config.yaml
model: "sound classifier"
dataset: "songs of 200 made-up bird species, synthesised, often over outdoor noise"
train_examples: 39062
n_mels: 80
hop_length: 160
input: "log_mel"
spec_augment: true
win_length: 400
targets: ["first syllable"]
num_classes: 9
arch: "wavenet"
norm: "batchnorm"
depths: [16]
kernel_size: 5
stem: "single"
widths: [128]
loss: "cross_entropy"
head_dropout: 0.1
init: "torch_default"
residual_init: "scaled_by_depth"
optimizer: "soap"
beta2: 0.95
learning_rate: 0.0027
beta1: 0.95
shampoo_beta: 0.95
eps: 1e-08
precondition_frequency: 25
max_precond_dim: 1024
merge_dims: false
one_sided: false
adamw_lr_other_params: 0.0013
gradient_centralization: true
ema_decay: 0.999
max_steps: 22200
batch_size: 128
epochs: 72.7
lr_schedule: "cosine"
final_lr_fraction: 0.01
warmup_steps: 1110
weight_decay: 0.2
adamw_weight_decay_other_params: 0.01
Rows from block 7, named by matrix and row number. Rows with one number belong to one channel. Each number is 128 + 24 x the weight over its row's rms, rounded and kept within 0 to 255. All counts start at 0. Numbers have three digits each. After the name is the row's rms in percent of the matrix's.
# filt: filter width-5 conv, dilation 4 (model.blocks.7.filt.weight, 128x128x5), inputs 120-127, a 5 kernel for each
# gate: gate width-5 conv, dilation 4 (model.blocks.7.gate.weight, 128x128x5), inputs 120-127, a 5 kernel for each
filt.0 106:103163133110138127106156118136173153090088121126103119133108152119180094111104140155147125091128107161159142123120132145
filt.1 106:129101072149117110120130120166112129116135125137116157116124123159110158102117156097112122112151106116104170105132085108
filt.2 094:126094123123132170097125158082155095104118134095102106108103098123117133150113139150143139114154086142142139138134144119
filt.3 109:126123109143166137098144142149151110133117164154106168093160133099148137088106112162133112114098136117144161127120128149
filt.4 095:159090161167153141150133129090127127147137123117129151136125143129180100091122103089151104132105148106133137121129132121
filt.5 102:153132131120142120117144149151122104159158105119144158105101112103123101126179126138129120169122138150096107141099164101
filt.6 090:123156082108100129133121165129088116133151139151090138093155135139135133179141097180147155131118090150128125113125133120
filt.7 097:128091105178150100120119129134145125114124113124091129141112140109152149115122146108120141128124210097087136095132112133
filt.8 102:130132133113134123127139125147157137171131134103125131106128111124121142121145108150121077123113124124161130098129147095
filt.9 095:118133137103119094102112106122131150127114139134130135112158103141122111163149122124113152110145154173147115097094141145
filt.10 098:164122143146090148109127112144132136172102133114162146120123130136115145122122099115155122102087091119149173146120141123
filt.11 093:117114101107131119158122113103101140111128094131146141096103120105127155116113176129071131089134163142058104171133115142
filt.12 106:119147176082138172103137114092123153090153098172112108102152164122149091154155116122137099134162103112145134141163121092
filt.13 099:143122172075131125134158085129133125136101101154137132122141111176108115097134087167129101143141118150119115130099073154
filt.14 099:121165148139106135123100179118131127160166159143178158095152101142109098120129113199134106166138093132089119166100110133
filt.15 100:128156146158104139120172137121140119143080108129129150115130120104145148140098095132120183176112142136179173115139140148
filt.16 090:168119145138106147111110133126165160132132086196132181096140131085145103114131098141123096150115111133110140116134125130
filt.17 098:101153126100092112119147138128109128152104140124112123156104104110154138119174147148111120118165092144111140139149143158
filt.18 106:138083140104175145151127132182155152124092129137097129081142119103148156132126173150114149155133150131095141120125132154
filt.19 100:120099136146171178096143098125142097095143132157079127149136145087164106162117125155092116137099162114152131115130139139
filt.20 105:136140135149145087155159117091126084130166102133140105129169103119131160124088110138150132145192137142106115148137162092
filt.21 111:125146070142073134117126118143104112145166126142170109149124088151079122139151141093144084117151089182136118131151182124
filt.22 088:116142155103116104151147104128123107141142113185140168142083099143122103141116165128170141133128117143101129129127133159
filt.23 115:163120088131107148142117165121127141166109136125118129165120100112156091133140156108136084148122120143122147135138157124
filt.24 094:123121143151072156140127126122140142124107085131113114144123115115114130113115107126122077120096121121200140153134113128
filt.25 103:109168108143170150123120155110130147140136110109129126093129165098117148112136135077129154182129183122112128150110095154
filt.26 102:125161116144131139121100131119103108119103136093153107112083128082145119189097145132116143141129144141136119130130162143
filt.27 107:152100167131130127112142128121150189114130092154130117161116114135146107167108103157146104136115167085128106096158162101
filt.28 098:138100107183159145110170115143184142066121106123124119109099152157091137123158092124164107135179099109087127120101108109
filt.29 106:095151095142138114132110159115100151065133143119111109116169151081090149117151157175121118132113151097175116144132121163
filt.30 101:137115106147157134078077159117143136147087101094103145108127135121143131132152174098148144123150130142142117129138118133
filt.31 104:122110089132161112096129151103147148108159146129156115123131109176145119109141097095123120146133151138123159136102140128
filt.32 104:138141144120150086133144129122095131116121104103146128111129148132117165171165123117128154101110143126144100120138168131
filt.33 099:123141140198127128117123104113153149125103096165156096107092126123111108149141168112144102140154133089098169125114085100
filt.34 106:135120097114102148159108118145115129117057122134142150132170121149181110162143083106112115135144117129153110109109114176
filt.35 092:080107104144162134141140094111123141151086143130143092112141129056119139150113118146159147125144113145125114116142137132
filt.36 108:095134118148112098158169132138085124122167098141118151093134190153150111114082161111131149072130164148117107141153154180
filt.37 103:146114136126090093116109154108115087136174180095148107156141159163132135146150107096155084128108128139116135160126112122
filt.38 091:176132101122093157166099110130103119138151095164152095127140100134130135104145135088106123168136156122141159118129114149
filt.39 102:100114142147125111125144160118120128114105149143135141154122144149151116080153097101164135127184094101137152116108153148
filt.40 107:128159125110158103141111111103125130121117159128154160122128124092156142136124096115152123128106158139109147131123106129
filt.41 096:165117133114142146172109170143182127110125108126117140125111115164122110142142144132095106116089149097086154125118093107
filt.42 095:137117128099123136125128169107192120120151108102118158167100132133143128117137117115121080161174095140113144098176152098
filt.43 104:130139114102116137117143126154168092118126106137112155149120109078151117141162163129132104155135088103111148070186157122
filt.44 097:149147129156153133095091111086129126108146107154130123107115142112098128122154130088116155154106143119123138152141121126
filt.45 097:159120149103155093167128148128126172148124106157106127087139113115129165152124146124134132106127124154127121161157120129
filt.46 104:100118161170107122132109110132139110140164124101182156134131117180138090102111175127166109090132144142116145135177098114
filt.47 098:099142141114120149130135122091132109165131116173133128124136089106119128102136137101129103126136173117120098134148142113
filt.48 101:089123120113145121124168140143141177136091145134081139127149116132155151149125086111132104134067099129167172101148109137
filt.49 104:154142124124113116125111133136161128130142130115183150114123127084118139170103129121140093109141123122135169091130085123
filt.50 096:132120171086126132120165142127139129184128169105114101128142107143183165094129154163107194122124107108139153140134096117
filt.51 099:154134112150088131136090146128107093153135148109155094165135124140136203105137132114079109148139148129120132172163159110
filt.52 102:093125119132133135116089134157143151124140121096134187138142103140116138105114121142144142117119118124149113107131109135
filt.53 100:091118123137129143098108154150170148128162052092134129140120141187132118113143146099163123114144131145126120135100106157
filt.54 101:116119140137097070124121145124150126118119088143126134108163142129128129129110137124122095119162181097077171127132142113
filt.55 097:098137165087113113127182157122136110116132150137105146119122135115126121167127089137113129125179103121123119118135096149
filt.56 102:097135142134112131117099166129137152106153103099129163126138109134076095148178095187118114084154134129159186133113162166
filt.57 095:085138179140122093115148130125105119097107114150124089112171103111141145120085140126126137161149075091130144125128119148
filt.58 094:080100105116129127157138089076102139162147153133150146116153150130091145116135138130197102154163120136124144111089139175
filt.59 099:143098173108147160106103107158110114185138087120133175109112145150099168126143113164158123177103129140136126162145139140
filt.60 096:153113140160149129178106113124104133145158104092181113119133149108122120080158116099116148093108113133085114147125123139
filt.61 093:152114133171121121151106161082114165114148154141105077157107079139082123114141126137137123172140108082124142158137162134
filt.62 094:138171128119119147123151158089142111146103134156143133076117135114142165138100128130116142116125122150122154148145130147
filt.63 097:106116106155137146108119119110124129116168144130108120149152164154157093111134130094127079122114115116131165113106155165
filt.64 097:133152161097148097109118128160115149137058176139122106126148086149080151141141155118156108161101171076096103170136115095
filt.65 097:112150095125123117124146140110145127122102152129129134116137173162132091116132125136073097148074143159095161135105184124
filt.66 098:119060097130121135073130109119130152152144113115113100137161127105104130154064135119128172131126053117150094115107134122
filt.67 096:106127143148110123153125093105149125082136146106133139126121149144097095114127116156136135098159148115126145123150149114
filt.68 090:140101123119089150134139145108122105123090095124122092171134102118120136091088137142101123133148124107139107111153126144
filt.69 105:142124148125100112107141182113136112140128101123129130128139109117109097109108083178140094122156142090112119106131139102
filt.70 089:110121112140136129144168127129144131110096156107142128134103196161155124069124128108120148097106131142160156145131117101
filt.71 098:091088143156150132123088120124115131109133140118137154132115122156105096146135087116098150165149098116132109183131075147
filt.72 102:156160123074142107115098126140115154121136128127128152105099112126105146126121134102119164126065133156138090129129119147
filt.73 103:128119118159113136174118139157092128108141131128123186127155127142138160126140105094097136146106159126109121121119086121
filt.74 103:140113153136107095141184159102132117127152100149099112109129165127137134144131147114130146116140125153155130116150159139
filt.75 101:136148112079132099153175113128127127101089123140091105135137149087160121129114115126080156169123067130160148141119107134
filt.76 102:079151134093122140124152078091147140106140131111082150119154148133158111104119125139077129118121114139098136106110154119
filt.77 104:164131151114108128165119106109139093173093197089153180135099152145077109126107149144125142085123146131135136128135159159
filt.78 100:139127106132159125130124140100103093143170118155131112115130118117130112125123155115146149151145105123079131091079075155
filt.79 097:109131147152113120100149088149141150125084145161120127133175115120148160140136128112125128085102129108102135129114146138
filt.80 095:111141115148139134141099129124153127150174115130111167136160144095124120129121140109109119109136151160088169105147087126
filt.81 093:119108184176108110141107149110113086138140136128119142101132103133189086121133116149121176093124087149134106143136146141
filt.82 102:141109141101144123129119099120104139143149134151128134118129116116200128107146092146147141086081134143163122142092145135
filt.83 093:130138147143095145169143133153094107067118150127125126122104114148153124121133103098099136127140127099118132152134126140
filt.84 093:165126129109147167120107123140147104135129140086141123119127119130133144122105116148133078090144137086142133114124110112
filt.85 104:126135077175161144163116142188084156140111126115092105133122127142181113069143134070086121116128117100141118143119129124
filt.86 098:093117181151100138119146147101127083143149138125136120131182144156144138175131131140107116101118128143077113109095153151
filt.87 095:112100108096159123094146150130099130160091124119138137164096128134131174175092130094169133139112076094130123101113119132
filt.88 099:131134124148105102135167097127149117142146161101131083187134114090140151158100115163128118145160108125131140122141120135
filt.89 095:082138119130150162127104160132088132141149152153149145135103125096059102143117140099145104145141203131114121131116169111
filt.90 099:102112129149164149099140095125163122118174130143105150127074136108141109155129114127135141121118115124108157186127137118
filt.91 111:078143101167123111166123112114098141143084177100121118162096115188132107088155134087173123166125131123131143132092151127
filt.92 106:110095140136132141110112143120136135168139111117085103119119106116092108112118093154137162127163152107108139152118107123
filt.93 109:111159129100170163119171116142117123115119114115120111164127105128121125141096179109132111161146124103102131168154142155
filt.94 094:092129153152112114129101134140115146125074137098134118120065164173134185061115169110164092137103131151143133149139116103
filt.95 102:067135121115133082127114133136073181133119080142134174149152168144096127125128162130112085106097133120123104161128187138
filt.96 091:148161141132141105131120111119128115146087147162073112166181128135098174096148092087159131140118087128129122109104124131
filt.97 101:122149167139127113135168160100107148116126124130089165108118136113183126137113105144109149129102150108094119130175077120
filt.98 102:118145107124125137148157081131117145151146137165118087125157116083176130164113094119147143160116135079135115123104101143
filt.99 102:111100162115112117109151142141121107088135127149128134119087147071145110117127107165162127153162114142108136139115174132
filt.100 095:116138116132103177117178113119161112129145168172094115141122088132196115105132137161078129131133156133119156149136106127
filt.101 096:118150154129071132120144115132140139141115089120085163164103113153088155132062101128158090113160092125145162089150137111
filt.102 110:142149148114100161118134085111136119104128121161156087134167153116104122131084138140161145131108122145114129059094132164
filt.103 101:136149125134132142134109137152105140149074133128150126147136108109115174104152117119096194124154135111129105138122132091
filt.104 094:128142116112171118103126169105154131117130175122112101158178141113142135079142092131119139152122162097150128108115159136
filt.105 094:130129115132119092111157133125161128118111133125113148130152105101150141145124164116133148122136145120133136066134135164
filt.106 102:140132125154164117145138128132181150128103107118128173116100112144130129128136120122144158114112135156136123106114109117
filt.107 106:122137117125131178092123120158139118164125105137153080130114107143128160135131148124145117143128162121136124132137121116
filt.108 101:136122115130163181135137148090137080143125112086107139135135128081138084118123062145110154144117131138069094115129137156
filt.109 109:123125135128155105179112121155135146145106127132087108123131147102114099125128150136132127144079125114117129148113102085
filt.110 103:148117123093156132149113134133195118099124168102111138158157109176085094126145161113126136102136110099118150110111125113
filt.111 101:130083124151128161091092103142108130121118149171124098151120126130104138128185141073120143108133087137156112115073157154
filt.112 106:134164136092149159082131102095100145165085145144132117135139133139103094130117145135142120130128082181146165103125173162
filt.113 097:136077155113120173087146129113143094179091110129187101111128169115143144136123136135066125129120120107108136140133125105
filt.114 095:146127093118106154161113109091113145136147131126125101127110146150104100136134120109113099115123112098147126111111113120
filt.115 094:108095075108136114129121127125127132150099121152135110150170104111122171142131128123204137168145122133130096126164157118
filt.116 105:079116139096143123119121150085162119132131126139136130075164157105149125138146076156144149117146194153062122114124119089
filt.117 103:121170150099104089116140130118126152104119062153156150143093087108103127136093093133153135104160115161155136147089150093
filt.118 104:125115178106151150116105132157106116110094161135106184143124111112086156069125108118124165139110147126155092159078124153
filt.119 106:148094115120141142154088109168111160140116136136139140099159171112101144139141116132123099133125125137132122129109129129
filt.120 095:115131132130159168139096109118150128130092118136135090094136112094153103129174117156085122114138139092129137152122128129
filt.121 110:106135121117164138128125131136137119165116133107093115108134128132140125163124183082110096170127072093145146095125140131
filt.122 093:079153154136090126090130097144160139127090148115126133141165115131080099184131100107143101119111098151131124084102147170
filt.123 106:124132145094181119098110085152099163148097135126107144139141149113098130136115157148119092161101111166101091128145090126
filt.124 103:120111118112153098094127086113118103162131082133130172117174107074150181115156087119086140183120101154114126123150110155
filt.125 096:106119093122152094144113138157070103095118138113130142170123127099113143109101180125128152098138181162119141154129140117
filt.126 097:150117119107143148136137092121152105151123137121119115118111100140124157131145108105116157127118108146170130180167141103
filt.127 097:111137094134142125135102108143110133111123082161108097116150093104121118131130138096129172122116120143134155122143074146
gate.0 103:089172141143169095158141141137129124173106130129139121141143110139125154112135111132087124153130113144120146098188155169
gate.1 106:072137151132096098125107144129147129130083121125120113107177129176097149120081176140120154138144095108147154121128112134
gate.2 096:104106139135115161084098158129173169087158163189131139149141131138123117105128095112099134105099135117167134105108128161
gate.3 106:125094113104126102121142110099153162147130133147129116134153063131142120145129144110114144084142130093156136162146133110
gate.4 093:048116116109118113140124134125119134130140159143124094130119167073088149180111098129127185116101086135150160105140151111
gate.5 105:084141156171134110108146162120139161131115115118122129131156137133137135115118112125111101163109110120107113125113124097
gate.6 088:102107103156148101113106129142061107077113116108164132104131106108134118087110152145180130097140118153146104128136197123
gate.7 097:128144149108119118127125123139142105137113145108126160078118122093136134128124116108182130094126148158102102135185130128
gate.8 104:120133104145120098080120159149129182096106133114135118151140150135127115148130153093111137132143099107120116103121117120
gate.9 099:080152134151099134137127154126137170140150126120080169137119142105133126132146100141111129136168120129126133165117074123
gate.10 099:124125093116166118108123144087138132108139128173108133116162124162148104106140134146120121104150113131144148121169093117
gate.11 098:154165127078115140181104137131110114090121104127145142135152127116149139130146145144137112136100152133143135113139120133
gate.12 119:132054113157159127115141168149103130132150142163146114100105128120129137124152083134128153119146127104142133140106112126
gate.13 099:138148133116147107148131142166180159133128116132094133085144145105115152093101095132121138122097170128132131169101145119
gate.14 098:161181084108106198133104132129122165120073158149152125161156091132120164096137156089135157124168126141139104184133090117
gate.15 106:112098159129049100113107124129123167107122137141130131114109113129132127125122148122147125125132168114123125091161168142
gate.16 088:136148146135141132124119128110120117115111132148154161122140135136119145097163128109104128165062164165136106160124149117
gate.17 103:100114115153177156150102151141136157100094101133088127136128126121089112126149162106103087115119107160144087116150085135
gate.18 103:097122169137162087106103169105141152100133142110108159133146131088129110146127128135137142148123095105138084119146114088
gate.19 093:109121163114120114143152113159106109116139095194117109109121109133100127140125171128129150092122149163119180142157124079
gate.20 105:076110147152119090141183111110150145175136115162156106136136091118077106135092095123132144123089151192134129074152151091
gate.21 106:159111171109124082133118146096116147110122128145110154104109124112157114181169119176150126140099143142139098118126130122
gate.22 087:163157116106107146133109117171139129151144122111129151171152120108088154139102111187150134131097126132146092091106126195
gate.23 114:141083120170119152117063166126124131111106146133134114150131087127139159092159117129104076135150137121103133110130091086
gate.24 096:105145111131116092158111139175108100143149135103109158204115092109104150116105111132160154104134157121108110121174100094
gate.25 103:121100071125111115167111140102127134130146157157112179107145107092113113140129153119130138089136105179131075142177179115
gate.26 101:103129100137146121096115168172121140144091099134156109122170132159140106123093142115169148147149087137175158106113112150
gate.27 106:141119118143116126143119110161132178109113114111143095175122131185104102113148144099132132102134137191170119091144102098
gate.28 092:135137118119121140133144126086137115177101122110164105151145143090083156103128110124142147168135122076163124121113118142
gate.29 105:138144122122118079144074094113112137158120078126103150113144108105124145119150142138111116115121130168126122158162105093
gate.30 099:138129131148101115150135103190088146153090128099129146120130153066143100117141149166115125131164139139121123127117104129
gate.31 102:090137141133159138148107123156152152128131114138147139116131140086139128116118128143117135127125085122130106117155157135
gate.32 103:131171110140153120133138112174109131111085114127087110174190125127114119131168138140138117100110105173172137107140110121
gate.33 106:131124108115096133157117166088143148133125147164157091133162122156162119127106125124148148134145156142099185160093169125
gate.34 111:101160101141093102113128145124093127145116140123129113134118123107153130099142169151119118181115141102119130103139111130
gate.35 091:130114129085107109133146130122103179124102155146121109138175066103120134105138165162100073132135125132142153140096141092
gate.36 108:101134080174187116168096133107140143134151121125093116113129116123146110135144156118096075096134161150127122132152106109
gate.37 096:129110152187130185116154148097116080126099107104126202102108123121111091142147091076096165139128147116134124137141134128
gate.38 095:120123176116166104078127163141121158128134104143150132140128142117146097086114090189112148135103104090154076094066154142
gate.39 108:124123146164148138126104162127134138132118119168132108169110104139137125102109070136167165110176160111132152150136109089
gate.40 099:052161170121162126083154170124132169161138144131126131135146137104099136112112074146165149116095141089147116152149090103
gate.41 095:123119130102135092096139102114163111124107115138107139137143157136110071137102075141115117135134117143148101073134105140
gate.42 094:114154134129127134155143154112102127147099129137132119115112097140157155120131154143105129175098083148131097144143142140
gate.43 097:120129153109159136104133113177137148068148120174134134142135137114155102145131145082120150114115176144080137141160091119
gate.44 098:140130105131119101132156106141136099151115102116112132151154104124074134137140124123184140093109124150150150124141106102
gate.45 094:145085115124145166132103158131109160107144119159097142155111156115162118143086135109128157134117195093111132096120116134
gate.46 104:138130137130126121116075124153088115106117094158120120096131125141097103125132156125155111150155116145148136169141097115
gate.47 095:146111149161075142132097143142106169138138133127154167136119114133081158089114165106149105127122132107130163117121116118
gate.48 103:150101129143129133154130164108176160125087126155151121119131095135101124106126150171103081117116109151168142134146124126
gate.49 101:126102110102130143113064151098149133093103134142177143086153109106100095152142110153088177082128156096106110149113130119
gate.50 094:118117091175146163147135135159113154136095107108101120185110128138145107100094169088120152131135069125113116138108087143
gate.51 101:145116108086119101158135103143123176164149128110140145114149128151089115133148165111105096121130141127180115115117075087
gate.52 103:126103139100127141128189138161142125139109099065166108139163105144153100154122108097134101129125121093170132113119085139
gate.53 101:123144134128151119148133091115116119171116139116157098124102145123124130132137137137147122115097129128137141144083114133
gate.54 096:136136142113142118174109114083135173108142097141081155111142169071158151095155102120105121126123100118183110079108090126
gate.55 099:160117110165119091156146111135175118079103125102116138123148200116148121122162146073142091137144169148100132104096136115
gate.56 102:150042126148173132129103176125152132088109116149079137124110145129105148100128130131118142162152124154142125119127118114
gate.57 094:148135116080117082156131171137077117128126127123132088149154076133135166094129144125193144158108124111124091183155137137
gate.58 095:138116099160135113085091129177178152165156156084164146163145146115136127094135094087152149102136098195140136097118089121
gate.59 103:131150086111123098115088095106156132113116147136100146172116097133137132127098125112163160125161113135146131125125152108
gate.60 107:143109116121130123101115205134150160059140136125080187146083107126156123115154101060122140144113164103148136156131158100
gate.61 095:132154188147171143148163132167150106121131127132171142124131134116116100114161135140155133133124149154135111159167176179
gate.62 098:099123181114122124144146108126149122134140116116141125164125100164162125131168146130130117169094069159108090099172112105
gate.63 094:113138165135138112169115191162113128125123121131085133133115140150133155093148120134091141093074104144119120143131114130
gate.64 100:119123088118093107156112131120110156111153109134127131158136158132104130106099188100129142127156134190120085121133104071
gate.65 099:098140128118105132150123112125120141134098114112144129135115142151126127129142091142090142146099112078125149129171119164
gate.66 093:098162142119135147111119157158142129159137127128111117138125139101125107121137150093099163119099110174155212174139091106
gate.67 100:131129115099128099088112123161149115149086144133091130111118139119146144105164099123118131162090120156110165136113109126
gate.68 097:132099138086123108109133131121088079124122110151162144102134087158090105122127099098144097159150093085150124109102115089
gate.69 108:156099108101160127133149139136128174162132111142128161122144103106113159152164080124128150112131162146126101131118170119
gate.70 085:126120145116121118118123085118144157112123125143158132104177123114109101123160131095142171102131159155099102156112096119
gate.71 103:107142120097126137122138156107114094143109162118114151118144145112087126151129129200138131128130144148115139099106101165
gate.72 103:139114145141168099142135117134148118099121135124162132167090133135096121085110134100114153077096133129130129124170130125
gate.73 104:131142134145122117134107136122121120165135141081145167152115116124118113105108132067139162168129111050174169142174124112
gate.74 104:114141101099135107114115113145097117116200142150098123167095150122137067092162084105094167109079162132115130080111110126
gate.75 100:152147096121156121144170135146120138123087158097158111167129127077130156098102138105142176135145097155114102090133155111
gate.76 100:107102129145116134129097172132122113080128098147104163114137149099103125103179099185125139108128178149139150143094124121
gate.77 100:101150185171148087099127123123133072139153166125158162103127153168104063112127102134106163155122121133146101144131143149
gate.78 094:092170114134136147099142111104143105136125099138118126103134140087111112122132143107149150152128113135116157084124135149
gate.79 094:100112121166120136111082138104161122124119144146172106108114111162132171094105135104128120107136155097124112142145121087
gate.80 087:119096124134116138093125105142142135140101100092142121146122106118119099145149126098134143134119137163110115116141115131
gate.81 089:106151136133167108116131131142095161109128142122134149154157137118137104142118143161111117134157145093124142150118145087
gate.82 104:057167151122136132139173145129103143137151077100137135141145140107130113082121129138106099154114158102154141145203132122
gate.83 102:144156092143105117186133087151114106160157112172124076089140111132105117125127130146149101128146122142102152116118119111
gate.84 095:137152148143103120173176143105108092086095153216084148142118124114119123139150145141115119152168103165140132146156156081
gate.85 099:142130093170153128146171145110144161054125112138150098133150089128132108094108092100139124117126130134159148149100099124
gate.86 101:134083134145091127162112113121106158070127122157105149137119127137139109145141078143108169140153145110113144130140080096
gate.87 092:139126118142134088104088118116076109147147094130124159129153130097072114110125126167130157156133181132126125091111155129
gate.88 096:120142149099170126103127091150068140160123095155109143108145137096119120105114101149106113113117159135106106145116155122
gate.89 090:099107085097138131127186133116125136109138130100164126131162144207150082084099148116132150106136087162153142078101121127
gate.90 098:129098093126156149125121121142157080079138104089120149123138142138168097128095158105080111117132134149183138095118125115
gate.91 114:106141161123155106149121120124097098139100144095154088100132142104118159146117115189144077111104150126156105143125101134
gate.92 109:138085129140099125109128159131145125141098112138117123136183090142105162130128108146140142141166148103096127112151118117
gate.93 104:105151094158108109188129107144063147137078170164115070130118132136143122114112142125156108098136099173122163099221058100
gate.94 104:131116094076167131099123176174116120137129176114121161117136095102155111161128149155113127115140122166133120127167130154
gate.95 104:140087164155144150127121136154126148101107126122140125154129163135118136131125091097135129120143173145157101158136129158
gate.96 091:138157123158144129132143161132117144132124145099121125165142155094116155112145159127137079150128118162162143129147153135
gate.97 099:153115139130144104175094134156126115132128144161094143105153171106147137092172129158117130153136177105156129122107157148
gate.98 100:142082123114143171137154150100120146122104119132062147171173114108147119092138123139072135118102168103096129174157136154
gate.99 102:128143183111112070146136187154077150130154093137091145138123157128170176177119082123089124102095114105127123093092154117
gate.100 098:099124111116109158187124106141128124103100098123149099101117095119134098120170139128136085155146127146098105153139096145
gate.101 100:084115171119091106112106121118118145120129104138112156179073097146081141143108118139101129145124099167125141139126123131
gate.102 104:098086066126209152108112111131163110103162062145116144114103152100142105139099132120092170131156111156106112149106136124
gate.103 096:120137122159100102106108134126129126127159159103171116153108141130113113099112130090101155153117075138171089118080127102
gate.104 097:121090113133077109139119115130130138108127156127110131128137057146175121108130115134158126097135128134132142087120113134
gate.105 092:128135107127145167082115158121118122127086144157123142142094122123153098084100093108113143123110140109149110151152141140
gate.106 100:145141120152118192153094162149120136119135163135114149099125109108069164125117179137120123162153156106130115134172107128
gate.107 109:089153124167141132155110145103159120147115114096151149140173078148126107115126112155103140159124155131138158162131123140
gate.108 088:119096120155148128111093111140100160092080135140128125119118109110129102132148143112134180114122134158135138152090158158
gate.109 108:162122178117123147170141120147145102093092148168146175166158132095172106148122124133092094131148135111132089098114128079
gate.110 101:092168128143145133080076130087134131125123110156204087124130131123132095162122171126126107141159100093105112114156083122
gate.111 106:121131183118103072123131145111118114147070143138121139099113103154103083131106123172165123132103157101115118141124125097
gate.112 106:147117130113084127155143142137116132089104128137123097175100128127126099125110113098177111151120152093138128114123136093
gate.113 096:121162127169072100149134106139076128172128107142128165155102105136103140095134149084165086162128100132113126154146097114
gate.114 090:127160140155134133163087118137147142143130125124155100139184162111118094130123140129102123124104152119090130146147135159
gate.115 087:118121129139115095126140141119143138114148080149110202074111074121127111137120105108196116126122108196118098129099111116
gate.116 107:156169106128114120175112120133122130108134117138154112152134123103143087120115158100132172138139127138126137133101187142
gate.117 099:130122156134112148130121120121125114127121123155135097127158172104128107128093135196125124106143140096118108137141134144
gate.118 107:140113142139138155140130123130125151099105130121177072164120120160157106105131142136095130145161126110147121109131147118
gate.119 105:132104146123174145086137135147123082088129134123100116119154122103191095142112144097110170177113123110116088128156138119
gate.120 099:085111120177118136166154151090132132093142101158150095148142135170128133144164097104160143131093115096084125119110119078
gate.121 105:116130134138134126122152127143155150140090130119103119119131105077194142118126111146103168152128120140130141140158127140
gate.122 102:123112109183099088172112130169081140133143078125126124131100137105101123072160138108118156140174138110123141132140093155
gate.123 105:110181108124151109143132121170140129112116142141156109182129086166100141171058184127166101142137110161128136124177162098
gate.124 099:150166122146118108124155147117159139113127134124093129135157125127095107098152123157159146122177108154114144069079097150
gate.125 102:134124148134120185104184127098106115126124136172085139136137116089124116152135132153126140141138127072114120118135115140
gate.126 103:130140101137127137125108181175093132176083128124148098177118094131170183099086188113112127140102105121123099111133123146
gate.127 098:082123117147135135135073114112117134123103126117128129155157092120107125137111114116169156136140093142113153113119137121